config.yaml
model: "image classifier"
crop_scale_min: 0.8
translate: 0.06
targets: ["material"]
activation: "silu"
mlp_ratio: 2
parallel_block: false
patch_size: [4, 4]
conv_stem: false
depths: [4, 4, 4]
label_smoothing: 0.1
loss: "cross_entropy"
residual_init: "none"
optimizer: "muon"
Rows from block 6 of a small image classifier, named by matrix and row number. Rows with one number belong to one neuron. Each number is 128 + 32 x the weight over its row's rms, rounded and kept within 0 to 255. All counts start at 0. Numbers have three digits each. After the name is the row's rms in percent of the matrix's.
After each neuron's rows are labels from the 100 images, of 14976, where the neuron reaches its highest value: "strongest on" is what is common among them. Only what is clearly more common there than usual is listed. The data: close-ups of made-up surfaces with and without defects.
# fc1: MLP up (model.blocks.6.mlp.fc1.weight, 320x160), inputs 0-159
# fc2: MLP down (model.blocks.6.mlp.fc2.weight, 160x320, transposed), outputs 0-159

fc1.44 087:117125071103163128180157142126075091129075107121128120120121153147134147143100110198125138134098118136126118103193180146103120127080168152128043091137091055087120135143110094153176099157167124144101095137140110042097115117128105075143156101134124161074098112131206169109126124128131145134094132165188159145105150144152126149197208110113121093065159091129104125147151152175095173089093081126152128170091145127184112143143120062119187129164101122152136160115148127069129117196144118
fc2.44 089:120136199150100160136146150098115098138120117109112131115118123152095135118155126084076135197133085128165122135117047108167155058178136111137152124184132057118161165170157060096123145084119158112096141170082116150174112092157174166114115161152091120057086084124076136048156131149179160141104101119072126132124141130116165073073104129105089178153153195134161062143136126114141164083116132122126142151146130071079120149127148116115131189160169138059160146128143163134161136120131145
strongest on: tiles

fc1.279 108:143151156102139144048142128168155117144108136147093159141143120061091161133128131093155180081131122147188072134142152113112104153090105146104054096093129187119150182144110152137185083080079174168139155107174125178100159153105094159119125170071144124152165111117132063104167095099112132119136128120179110105142124196153157111096112139195133085135055143119123115155106063170110130142103181108078140175095113108090105191128173157088123155154145074116104070168140130111111169142136118
fc2.279 111:089132069110158108162104138205117103112145056172090106084148141143139179174149134116148097116144166141109122089123090074152114110137100130108153139129124105156120132180142162199160105103080100172092086181083155131155108159166156100087115182142132047134175127091159091111166079101100134099113140089141122154100073162119125097119126171109153161140148150100162101160124133109146077134209119051141123159145181150158168100139096110147138146104090115123165089163073128139171096130210124
strongest on: carpet

fc1.59 117:104123101153164132091125085162148174094131170109170117133133157157093104110149128113104131182158199098125160146146150112150058095108132126101089154142144131144125156067191121079181135094133110123137084108106165180126122063125111113108100144121133102150121068150149111136139149178125160123114151176164132064121118103220172152114100120137095164065061125115045133144151102033114111128193134111080127149146106172113097143153159098133174091103167140153094165116162129184127153131068113
fc2.59 107:058115104102101154158180155152173065167095153134141149134101120230087132100139103103139069127180138107136127080089181144120133100125090089131137176104093154107179121180107163144101101084132184151101109110130091168107125107146108146124087084135162100187166159123125078120128143122124139170103094143183157154125100166129080137145133150201225110150079099172086102169096103179090108148146104134157129164144095072113160106103110141124151153188135126122129115121090132097105143099073148
strongest on: leather

fc1.230 153:102160091105056140144080133115112099161171116099172128076157112097134098125090129096157165137127156178193138148108178136079175128149077095174077130109136114185150145087129109122142130144100143116136132070107164135121111074109131138172136212121106152158139175122124141092121131139137103137029127117095136124198138172127103133170103090173200129129110104136080124125078124198172108087159103150087127131089128137150070114155199114143161122092143164154118169090124089164132058100148136
fc2.230 128:130156151076143116131149088101068120154154136072192118137179142207101132121103106168125098162095162147148085081172116131153125154168118172197132129115143109094110065146124194109117176178166121163099142128089152116133115135079112091127085104112068133144086127144145137135175118142158176143127131121062076120066079174064159192169102109121078148131156149182114120125173151083094156071140159193106149097141118103128126136218132109105098134110108105120120117139155121133118153125098078
strongest on: carpet

fc1.198 062:177107107122137089116131103109168180178077146112115075153136136133162107173110151161112081119161107179109094146079215138095098134084158141075131159072112157190101172128171132143155125112129145095153160138104112118107108151160132125094113096138147121151144112149088059126152132133136136095060095133113128160102175112095140151055152074097161129128150103098121161133105100151104167163177122105098153055089135114203169110123194101157103120100201165146114102102200110147170086079114133
fc2.198 083:100088147119152175095124163174160152103169143119062097089160157088098154083154112069143112094101106091133142143183104149145140077180100144180155098181147199149140144179109145049081120155097137125069114102150141117116138168111150091162119112101083121128153151137120100158114189141110124110135209100106149115120100061115111109110134162222113175110153109134144132129097182111145154163102172133166088142191123120126105117048091079142173102118096091147120118123087129137166164148146146
strongest on: stone

fc1.199 164:152096081093072150092190121136118129139158167094110147196110118137177126136100123179102063083146116099185156128144142205127121050095158152122120153128099091136076112135160175134196118121116056133105146149117124122157109105095143140138134093074104101111158147138161056134110083151149121094155132106141049133151099198121159141174139104123091116153167157075093161142138144133125158114160136153123133116094113131164133188094150145141148118093030120112147148139124130143125155068194191
fc2.199 126:126090157139095164124097120087118097109135058129166088111134134102075162149184161105188121149120113188195135103157138093184097057128196142146093111132251101098097153015135138132135117147116087105099180082118097176125132114111112087060131128137189148151111097105120119088132123180139075163134121156138122140115165143172104139122152106104183119134137163126190129120129140094179130103181123158176141121128139140118098121106099121092122097179137104121171121158140094130151120136108107
strongest on: leather

fc1.9 163:150108094181113145089142100153136165137040160080078121180118135119188154140097139133190159110137117087175127200146101123146192069109116179135100140125085143135118121084164125104170055175127141152150142121141106128137097133143122137154116090117198094072100130101083116103096134120071128119046122186127092126149133117085201129133137115160118047131126154159112158118127139077147126154164142144142156132144162094090088151153162138181073136121211143126141132104123096109128103145149066
fc2.9 161:135132140118141142130135178143144114165093065102169086158142073171152091084087164097121177150097111149140084149159108101180143162073135102114136104138123128118151078139135168140063152080141078172172124102112130078106103171192106118138123154130082160226091161190112168174123105132109111095121163091154107101125167093123098155065090129150116153157088088060131129164153163093121101132172172173075130132130128083046164114139140119118138122088112142155108101155103149113162173139187115
strongest on: brushed metal

fc1.126 078:105114181100119082166162171118163122094125093129086119090136130174107133104132143098134146143068138096129198161057117083184145123150114177100108152133171119139115127142113115087144167107116113147089113110149181122135140114119091153116095164117063119098156100137149126092109116192167168150121159159168153172162118143169099167193100100115176127105165083145151105111121099092038116131140119161188118194182164120105133121168137081197144086078099098102078073143147156068078122127096120
fc2.126 082:125145122105122142135124114103130098172080164185164123090105110126054140137180152125152147083147124175139127156165133097079042106163193134186127175164096062183124085107161162119161042124146115150118139155159094118140135070135166147144158202120087146131170140051062171110175125175160144148125138124129120106082137079112134107134104118118065098111101093152096157180156153162093125098138122086111158110113102163134114165133099120120166137127154118110121141054164084131166170130108103
strongest on: tiles

fc1.203 083:107119173139130140094122091156182092146160106126161077115166154113148192073100116069130087146100094161081044149134157191151120109146122186133101067120161132145165159104148207187089149144134082125116144100126090127170151149163074066117177086152140183093093169093131089109105103125061156070158141134074103130136178139163092073161144093121134132144124121120127130110152170098159139143159166183143159112076163138115162123141128150128105083125083139151107130076099153123108089123143168
fc2.203 083:017120153142136075116087144128129099090148085139161095100100183088170141142112137146138105139109136209085117118108118122167156168123182126123108089072157095124116169152107094107115152134158108147158119144179151171146141118092126139122138093190095162137068108134140110086077137153112139116115161133128079094130112145094104109123183182121137073191172134105150158127102124166169147113123078108152169178119132170187215110139071144139159095152098040118104116163116112130162096128112184
strongest on: stone

fc1.14 126:097136105113126086128153126129131150158147178114168103174143100165150118121081133172155104111094098145088148052169134095090108142115123120100087110204215139081096102125110127160056124097166125122160149137114172105118123142162108113151131125117045127139130169210152121124147144144167117144140117102160124163057138091128094141181105148083187176127120104163109079144114090110125116082110119139081146196074090115121155092136177066098114132117131139196158110133135170086145090115203164
fc2.14 131:150142142127147103131085136099184165130128131135114173158133082117094150112124105086161162089117101127135111107122190142111205144151106118200124148109136083119173040153162138145084127129166151139123097129105082147128142173109113190157167148043178111173113109086089114050130173146160085094127164101134101078095105123098151101126112116170127130145145074116096168112185087124164133124135136160136076240088134168099082140104135122111136143138220105095101135143098138103130131130151144
strongest on: wood

fc1.238 114:139076074143138110156095147130117157195165114111124178104118095115185119131146087145101128134109053067161125088123076123146167094137193129074095097189129106143137118162178148155089120064144064168131118150165165171162130175116084159150101146132051140183096107090141103166144119085123147143139063110165113134137105156144096124133158114092151145091148156133132137123106138172119133122117149155139174115048155091143056098149155130113155047141177190151127160136171154125094141097109124
fc2.238 108:164133142151134142132131122106117149080089084124092130175044119128136130066102182217114109105082154126146074101110145104115146084083129111104140147132141087089114166139081059124099097157136109070108150150132201082121150138124165209160110100148179151134092124152125120201149151139154131120107116149120107107100134142121131135124134137144087143158154135141175147067134169051176046106098092118156137116152138135194167176207183110081074136111150089129114143134146102154120120134157128
strongest on: woven cloth

fc1.109 136:079121057083093110140124126140149087115153108156101131081140123158163107120128156135173097165117130152120113151116156136187152100149110173080128119155102077087202181116167171180154112112168163093141093085186126103078150165108120060087142103120057146114111152119146157177135068127116121102115088124104120117126127135139131121184096168189157126128127150125070095095141167094201179171161150119146111151109152150153090114142076068104168113181085176083091143112131096195127116097157137
fc2.109 127:120127103072089137144082084141147124080109147156159109059153095159135096142131071136110097128084169147143145198136130153077173106082126117139113052143179058098154150114110127121090126139061070116164194190189139138118138180121107105122112151155161106093161111130129078109086119186146126111104157171140118112171144112109137140113185188156135146135180157152120104141144076080175122076113121152157173175097166099151103145139138147100123123184135097113082145118167160106138083070114172
strongest on: stone

fc1.130 051:125142092081169131119158183111110166192096097123203092106104121091174076185122148187154074167115173080097174118115165166083118108120148120113096154105110172092133088074168097155152081091133150163120080084098202105128144159138111079076159090151111128108169121219105104168105144151103125154116118134087107139184168098153103212154144104101111174126141123069127133155101111124111140144124134093162124118141124105151086186119132105161126124139125176144104169117146101076113120161090121
fc2.130 065:140106107170084161148127124105155118112110190161070194185218171131067127066168122120096127078074107147136134133151054144167133162146114136156168105147152158132110121128082080111121168167125132103099124158178109173111078155143117103129131157085075106123067145042148179134103107061165154120189145118159175131134086128090143117125077118104074168116127169106132140158165175123130127158121121119099110142129148104103119073088117128107140148189130136097128121142138134123178137082170188
strongest on: brushed metal

fc1.132 162:098122100127162089132159127138147133114199088106137068124136086154105087133078138142216123122164092123101095133126115095132178184092141150091125117149109144136131172112195160134080084091181099108067070151125129117155135109152065084142174140137140136138099135112130114155158071123127115115138093072091114129156186190144112161115193132052149168141059104105101060181132157122116162129156144141149147102204118103131170100180151094150163182100089104111160109140174140139135095122127141
fc2.132 127:143173143114070174153123176047142165137066143137127151106102138107161172162163110101071138133104131154161058140130048115115134149136157136136121108151138108154143148119054075148157102101105138115169155126113094125073128110099152162130156139119109115084127165084109068097064099137093132104130178142173136169121155071113171089092138110177136100147192158121141173063081144166138148140087155142121155141068137141049112146113116149134107094182154192162121129170103120122151187125175126
strongest on: brushed metal

fc1.190 111:095104126087174119116197068127110176115124153140072162189080149094120160149136142138106137117119145115138132115128155137141143112115059186121089136175111132114070122092158193125126172123181130137072145079167098102175139110182092091167156101134111157167066088159112153131117136186167115140106118103125095104155152165101143129210113158181130125143106142096109120088160116100128091162091079117169100124102137086098094042114191105142114151177159111211155129116095102108092131160101150
fc2.190 120:086124111119106096140130096150148190082138123154086071081114132086114123109104140206148172117161133058129100131125167094073145121122160163126148173188078101140170140086088081143109087135118179091163124120181107133165158118109084099152071127095098130127154171132142141106148146100150155192142148170159149194083165141110111093077113104112126110113149162127131102047142109137090089133164179125089183082171100146196156139203148100117146142165124101167099150115124108062119147148135118
strongest on: wood; carpet

fc1.62 069:121154139144141118114076141110118107089106124155145074152073146117097137128094140145136101170070162069174092117139147100093082123110187202118146117147129132147107148076201122120153174120114138192164134076127142124141076146147096155184113110161142114133134166123153126114085189163138114162116132078146144141131089129105113095199128051135175119122146150075125182158095177104133146077106099163128146184179142112103157141096164123128175083106073055158031122095109138160156116140135133
fc2.62 082:141110142081129066123180144208136162090103126209085103093137192138160148112158148084132144155135108170071119136140111104145142079141074106087094067126170099161123107123115081128164103141135125127104172104161193140121133103128171118123146158154119168119178121163113103074099137118166106184150118081110143093149135127167107137072119195139124071078083163147150137108166114142087139108143164104105164144048106160120182073127108077115152159085090152133207160090146158112126122126105152
strongest on: wood; carpet

fc1.219 133:169090147131165106145165149165184099162098182149109185152100119127139168143150138098126148142112143109130137153173143168121116130170123188050135100112104122072177117167180155147174096096109160092153144061121175125157156111109104098112128129111074102162109131128103095140138165119093152110133079127170058111083074121090151138124149096154177083131113122139089172103146203069116138177113100122070095111075143093146101141179123050187148085132160153151063132079134130125172103114138146
fc2.219 127:061131137136081106083105134255183126131120159130125147078130117148134138161137124145085156152100152119156101100148141110143181079113139088112160086108149166177154122116160142111127084145117088092171075127113165147112115096102150168105128110119157142125095066111199171106082136130147169103172116156140156118197179142113139113098088134077117134198125131168136083136069125103123092161096109112130113127113113072089190162129166106147090140089124146050127117161164172108149132140075181
strongest on: stone

fc1.275 071:211154172139138147102119178121148090180184153113126094123090164142187126140128168123135129138101130112101116061100158102112163086060126141122145163081108114133152124090148083141128146124069098169117108100123127125137115091173134133086167143084115155118106167135093127153102179109181095113174120110147196109066107160210112122148116051153134133125148105159125134155112158059124119162184161089105193116133159093185111091122079100092047139082153098150092115172162115163108142128140119
fc2.275 082:143111089135158105146138097164083224068077157200086126140065131115064117071111102179134166123172122092101125176144065140123057168112137152185182096101166171186137160089099097098124094155112126122139175109084164157160114083119186127116122129144133127119143112140138139162094143168100125117145117146139077145146147129064135155121132127113181162180156187117160171114134132181135106147093131142125062169068118102096131123104119102200148111163079136090141111133089127116127120125120147
strongest on: carpet; woven cloth

fc1.75 163:128135088086110199107099132126160115125130086124094149114142127087171140070110122130164166150114156157103062147105067188095168136097132116144085168088157161138126165128170097104168132099144127140138159127136174077159162073129120112146132185144100158148156162143105159135095063137107118154087100096121101087203151113116110135125081107156217156084160131095111137123145108135172109155172106170102123188095115157107083107178208128158096115079085167134122113158136044121118154086164097
fc2.75 150:139084150139095101107164149112149110183087174134162093109078159142140150156098120127145069147165114119088106129142184168160123138126141117044167159131147096124108091141055135139081150169131160124103100131089068124113105149078110103072124072118173110039153120187139115192126120129152139154153090121200078144143142083179166157106154132097103115147184110104134107182118128107088160129123176165111175142125140178197121111102171128077130124141136052086141126110118175123134168097127110
strongest on: stone; brushed metal

fc1.281 050:089095134150090081113158148133108102092157132193148095112125122112148114086124170100206123216149104115091185129141118142168146162086175144110121108097136202090151141100155174089145150154142097129169174099115180126156136152143122119113044139129162152116100175130097143112160179147145109100111097148102172159092060179096085142211152147108099143113146152103129138128117095162094098156177114126160054154091127129152111132139124121102094129098089131078122161104076131128087160073053149
fc2.281 055:088179027061168162140073111119111118099096172107145140105161142195089186132137126173111172106115134150133122157124122119126105094176097150168158145135152089160085085123112112065128083167108146132123066185133166134147156112104193116087173117117112126157118101127177087168107091049146136118153103126128129136147135139109151153066118129177110115169062115087125103109154161127137120092114160108115194140140086170084172131098128133129188094154122175145095159095144114165099183172161140
strongest on: leather

fc1.303 062:134130117142156088129160126124153163077121086171123135127139109101176112149151124147151126135102138169128184100146118120154134120117141097109144164108100112114104188161086109165124102139103103109142085135079094147118142126117126113129136121080058123132196147085176167163103171175060093101109141100156133133136170158135100114161125084027154161090119135169089173137135147068086117135142102095153067120168165174173112149158151211111133215135097097131025128076119109127142188146165118
fc2.303 067:131108135191098153151094217114100100138152190110127175124138156119090117101113082122113121079126118151096170171158128129126097089118103137150111117162143145155139150105101124083098095084133133104100106078213143133080166120126150074154120086100155145051229116121066173146133083079142157110164147136138142118126097114118187142143140162198122145143126132134115143120148132178100164117179090143069128172082103081094161106097105124141127121122151179167088192148152137105150069078105093
strongest on: tiles; woven cloth

fc1.15 120:094111157097148191123101115125152122067113192166064213084124105136083153153121148170071118116210068127124084124110170121113128154161146124128089118085103086109129113147168117175146088101154127099115123097125111164126120194168111078170136172161083102113160166096117147141178151174132147121151119086138141112101151116120125105072070091127124171096126125110124192119158117085145114138137185113152104131101123145160142116063221108170137096125147077138160086096133162083103148148182139
fc2.15 145:162110110096154126107144135126182123137106130137095063182149137099130148063079115117146129124097151068141114155159136147154105067121156081104173108144053147154141170104049129130139124124085135097192148104114159120140122079112200168152161122148161054200081115105140111146129138108135157111125129167102138080147107093079124101161126141165069100166123168192145109137096130196065173119125113154114148127138156113202164112129127074081140171152163128120066098123186142137118105171107124
strongest on: woven cloth

fc1.98 121:083131129132134138131154146167187119147080111165155104108076137159132183136084103160134121143109133065051136136115124135117123078123169173098084126176166106124132156133097133118125055125068146122098125116073124086095122163173145074141162137101048134148085199147155087132134137033121151162155119108112123127110116156149175108166126106150131181089083115128125109104127115148184117204119123113136076161143162083138152143150159083185152139119107181143065141116110120179185077134156175
fc2.98 099:096102134127091123109158128069185145128140115131160162151067174133132183139158114124132091134134176128087091134112112112109148148107139176051177109120124153131160125130152153111154187119195097083152137110130134129167160150099093161094164104137122113085142145132110084068043204143124105078127152147157183136191171087162115127110101127181056084143175141134136117106164060157138097144128107128159113089146105115121108119154086128056114138143145199114103179126174090169086107136068137
strongest on: wood

fc1.3 106:069135100094118133119174111106135133118142101108108133234138116111121100205145041168113111193149150182079118090174130169138162165132146193078119110123119103144083116137145174208110131171128178089159116095177121097121086104080137151160135136133143101136115156117068097108127122122095152116112145110137130114112122161089088126122088104102106129154050160154154159161157127171113070147176151096150147110176117154130141071135090158094097187118132090104156194099107180115107096116126112
fc2.3 117:081140126135107138137121135110147106150134136053129123055189168137155142066133126167100164137175089166151043153128120121140177110178122160107137153134083106178154061073124099128158143121126141157189099140154076111128118196092113084110140076129112143141159142167172160091152123111128144141103139084115123148032143151107120133171162097082113106117143090155176069104048129131165146135153114167134154121143079103189085158112195120143177102125141102115140130142102152139130144160064088
strongest on: stone

fc1.93 054:135075171118142119161187128140108088100141117119181125070098139140076124117123164174196162122124107131116079130127129069129112111140076138158140174160096116102175098160122073180122121083089130117121129097111179110115164121120079137033120143112087159149213179162144142116134099157064082086098114097112163167172162167143055158106119115165149135190086150132161101126083106113080105168178122162118146112114178149162119113107112125160141174138194155125084141084109112151114115160124101
fc2.93 071:153127065112117145140089145163104153126097119171141187076184143134147139105117103119057132125158124157102234105096080149129122157076165161146076145110149149089136150144138100160155170133162128156141091126139108168132106133133164101158146130177132102094095108080087107143131089135174104115107133171191123075119056102093152174169111129098064071107106104117086149093145159139173146147138125091148174123190078118131060145158143139140114120150054156151065151147095128124158166109143189
strongest on: brushed metal

fc1.214 095:098100172156146121172217084181097182139161131098140167120115114105123138106137102089138179155133132136145070167165115154077098106174144175134133148169084176159137110128111100088160106150115133169107132132092166112139149128081118108077173143053110115099124169110053078145130153104147134149068144109072143137134120095028152171137073135126073099106192151133134177130181116172107124139153156119142119114143165172140154148148169125059135121099183162103119109086097112109134137143110074
fc2.214 095:131117086167107140098114143142131069082058164084152151116156139102116137108151161169071102131162087128153114139163124110131121151126156161103222148065122163106155101160141044123122108084134158102164116140166137084080119087178143105101070113160200161177157095101126149091125121146087208158120129154157121078108175143127112129114134093126121073100135158128145073111081135177179093141137126144070145111135172117109091122058196144137149133134143125161155122136140217161129142101117107
strongest on: brushed metal

fc1.251 059:074126127127122121142107129114167155086102083127170123062113120158096141111129184107146087147101145108101153175102137134109167123111101108125138115091181191106165102117117212105071064129120151150104134077101118061101135148169095123190130101128098149094132204120073162133182128101040157128175106120127106140142127140077140148100165170082125155084060113132160147101153136189099179181098233113126127109119157113109150117148084116139129146124114160167157145148122087156127123124181122
fc2.251 070:169136125159144179112093182130093150076147143068134136112159173107124100177106094095147104126120054113083106065146081121151118166141140107186110121134090146113035140116126067167196185127144104104138092148145137115137183128132122090079107182058125167118114138104208149131091191118112149100107156148143150151112154092096155105108067136125124120114148162055108143161065185134123152165131112128173107120132098169138076149120125137114164111172089100128139102100160138185161154162113122
strongest on: wood

fc1.87 139:121157129102109176110141159099093176109149054096106122156121161172148172158112061118116108110132143117154170141172161128133133105168129086110191127152194115116086130180127087120156202183144112120132091077067094147154118123117093116104080168146088103139169084133100146136140100179156077154091142095124072173176128170092079161150091053148132179135199108106163162170106075183118147120139101075131146111136159102085110186128130141158110093170149091119146142142114137121130104082117103
fc2.87 128:128195157123066110099122142146186129144152157083128152130123122172111079098130139138099139103080153099139091128129142135083148135120130146169151105113173109091160158114093158138143137084141098109198161113154163157084204179064101162118129120100124125123162157132112063104096114138165108118109149163109142091177096107155143068127144136116095121151127153090151197137065171175165143166100098128117083130136053064097169115123136131184115072109070105103091115178152115120084094192183179
strongest on: leather

fc1.121 059:143079179143157161150138111148117169170108133108191126125106145142110105142170101124128043083086123159185066082079101186166138104116153139099117144161152110100124115166101074192109154099125187095148105104154117064134087104122086153080142113149190080108141169133145158098120192127132103106122122115087176134069101158080111169126097131114203166089072128167164158130142114101109166160110120118128149110123143176146089106151132123080153135099154190134093170143148153078131095122187095
fc2.121 075:133141136149108122105108128145143081097155162145144192125151144080160145121103171109079155170178111148114176159149126111117082164106127117112111093115101196140132132152150092111174105104132072189091148150095135112104166154103120084090108125131085109113099125111088233147150054171121146162118110125161126092191163114169146207152105121102105072198159084111092148118124125145139045140158128141127080062182152136157123167085090120154123149128057098119076146115153135158120155096103142
strongest on: stone; woven cloth

fc1.45 059:201095125124092156098132136090109089158101127118111149118102168137086086168138176148195132166162101104171118154115150120111154136067079136123111115177174131175171122123081159117168108127080105137082152082105115141134140131116115148158193125188112022139145099141092128162076139104137126177122104125149121116128162147163187134140085160132079161090072126176099173139161102176127119080116119132174181136126179116119107173158083108133090139075091129180116087110100089110069126183161117
fc2.45 070:093081113148190161116110140115113159122155110101132098172072167099145158155147137110065091139125148191109080094132141157167117179169155095133138092150081173149146128117102041087084145097079119147136136090163151102163126067170120078091103122113095191186118158120178193128119211153140142153103174136094189125112124110097125105146086101064129111162148146104151095159145143132118139113065161087102067118137121161145169119150088131160123132153101136146081124149126134078152198162117114
strongest on: carpet

fc1.183 047:167063160129136140146208130097117090086129144192122145129144132148146117159070197116141142107143154128122131108132151144147175125159109107086116116157120126172137058162132086160195146148146159112096158129121193137127107106089129091092168134061107158161127086119115068132133079074124154104117151060139140163183164107141133122113067153165173166088166082202107105121130135154098089171101140113136117142146134143100113146156165130137103060126079114104103185110052170131151150055104119
fc2.183 057:135162089171099124137065113091159145168156131106163093123098083125109122057145095139101134109133066110114118190157154098100087138074149162153189112147194098102144185125115124133094137138092089127129161058096109109128155130153127177126117090206186117163193147137146171208108181181158152139143136181088132122094095172115095125215133104128073085199130143095122116130106129114132101094087131076126143134137122097136150107118099098107143180162174129095115099114130169128121094109116100
strongest on: wood

fc1.52 053:119141136152110191179093098095085048195131164143119098100097162123095102102075108159186099105186084150115111178144128053133065094141118148139183168164149120159114112104121134107126130085172133079091145112153138160093083127159110185162121093146106138149103162129136136100128186104110116169131152113115171114146148168145127136170129090173094164150066136146029121164161145090091162150136103092095174126141135119095136102163131088142130088188163135123147141053148120155079140140144093
fc2.52 060:152118098121141170115078144134138148132175116147154147103143145138110127151192147109079070151091202136173136136182150129100127192125112100062128093072149111098146129158135112171157124152135173128097137133119157131120078138124173062110134108155151095131174093120148080118110134118160083073122097166146078156089114115058213158061105128109139070103141108147202182125140068163168099118141108126150160173116100162126071132134072153159141175089136082151148105076153127111172133120093092
strongest on: wood

fc1.212 117:093131058105067148108143164127169087144142105082073143138097089150177160055175133122168124135082118143156174162097112132125108087149180186128129130138131102086132137173167190204135190103152182113125124070147138108129112160129096132142084151145075134178111143155161145132107110134123092093126083057107126135116185072186122143145080132176187073113115121102090129130144113127140177142151131201137070124120120159116105081129080107087150080118127113090140164168111127130169091152119143
fc2.212 113:151136096103156124154115149161192088098126163169142145150143149160186125189086142162101141129142160151069127145136131168098128115074198110116094139124063152120145147147121159135110090175082084100155142165190155100078103179109166071130130097089155040054109111098111074140094130085138072128097126181110115151148148161117141118109086098148125153141165132194170139154097109059187141152073125110114105149125127169159097089127139109099119138157140100103137111131175057145083123172114147
strongest on: stone

fc1.149 105:108081061122143074128152122124163126147116103138113148173124066082114139111124126167134175106147088121152136185195100139149147090154133140112173186230101110128156185129098178138123145087083130188090135135115164161158151146156096126149184126109053109079156100161076163158132166140124162109144095177152116124108112128141087204077184093096113126116119167129116100072151111096099171099140103130148149063108119151137120143140152089082125162100099180161080170109132117106097099140105084
fc2.149 121:085150085144074113120140131168110134100131105151113130151107193064055147102116135242124155159056121059126124114073083117080154124073142123176156157128132107161126202158088135090073119114119165113150078133137158169116143143126147106128117102192135221120072157168134119147111148129133137146121128182083131098093160104123114127129081119180113114151128116148153115075141210113110101077173139132159145130124085141122124180113124145122051162130115132126130119125133112115166176157126160
strongest on: carpet; woven cloth

fc1.117 043:106106084114152104163173140124093105129115148129132142151112092106147133112104133152192153132127124096110222126175158176089112192111135125123116144119153134103105174094098101114101133045135111122159140100080162132129151139103118110060123195104127156095127166080092149156164128188112191085132145148135131101157066112124117190234120095104149116145083124131183159147103080120126146161168144094081125112118095175133091141125141111083200166164084081103070163103093145161106086148150123
fc2.117 058:086155107118092119124106134144136139133123139115166197083206171165093156092128104108074121142088132154182104141093068131164156094179113097111171145136076107185106094136129139088060139190092161129055117207158101142124105160134149194147169134122132071135131111141154130103085126083171125121134095134129129135108121134105089115084126099144068139117124110207050122149138138119135093084133129151085114167132101129109125127109142173148109133103162138100174145142118107095129178133227192
strongest on: leather; brushed metal

fc1.69 113:099100139132121136133144124136195136141085146164158093097112120083115206124099140107141163106111131138083096146084127152128164094154241179095107116176179116118128178124099145141113118122086124111082157073128072137112162108154174097139116171114077152139099155101136091086117159075103158181169109099141100117128092136163205110072135099147126154119127139137086195135153098153159122180127105117106079174137173115068082144157197097149092142126126104173065135108124136168163083130162146
fc2.69 120:089115155159086159124165111088150206144147135126148128122141146144166124142168138133156153185129128096119130092142107085124140183126167140048108122095108160157107130126117153113118143135191117084112121106037081124176157177067131092116146109143115121104125086140126143054126160175106090087171140101107149112183190156154083165123142135140109119088118140120135099107170076187124089159160152166137089111128062121136061105152047089067127158140137211138088157144164106109099120132091138
strongest on: wood

fc1.110 062:118136129072135066162166089087124185078128197115060144123177147122126163122050138125132114142114110184098100135122152125139173136090118178171122124165198144155222104128104156149146136119132185118117162094076099113137137113173189092114186141112159119134186104117166124121135107058158065135124130083157153169095143134107097118075113081122074159104117124151100127111102168091073143146151111106121107122129126133093163151167097090105140142092164079171157138145155081102115152180105165
fc2.110 064:191099135176141130138084140118119097141077093104108123146122144147155123157145134113156174054159127127145131094102113139098099154120143103092108143136089140046118111154138106165146143149179121139114140109163087159111155127176057163136087091209144166133097159173132165115110159154110185108195135104120085081114154088142101132164162164138142086176080123079158096107179092140138094129150106124069140154149147077168081073156115216126134140098133145084105128101120163165154156137163037
strongest on: carpet

fc1.317 123:113128101086112148124114110126094145100080076132102111127173132162141097093051164096161104179154176130200105174183153093169118060135084116105079118165164066093082179156159133117109173118130153130115159151115118128092149079126103137132140132154116119103086106116115164066104100146097130139118130120137112121164191176132124134121134137152146154085106237112086112147100114163126140161163156080110094175184126226205128100149139116147109096122102142112170143147105087111137145164113083
fc2.317 113:110078132162086162120159113120169071146173099076182106107096171166129115196124085074130051087140151078190176114131188110064105159107153142110109166086134114160152117138125190093106136158121106068137100083136122102142172128106136106116113152056219131144178155141139081166159111134175119178131121179130134123140139144117088165125139137176178100127112098092139140125150130114092122116096080151119176120111106120121137142130149133130172130167115116110157150128156139130098200053061118
strongest on: leather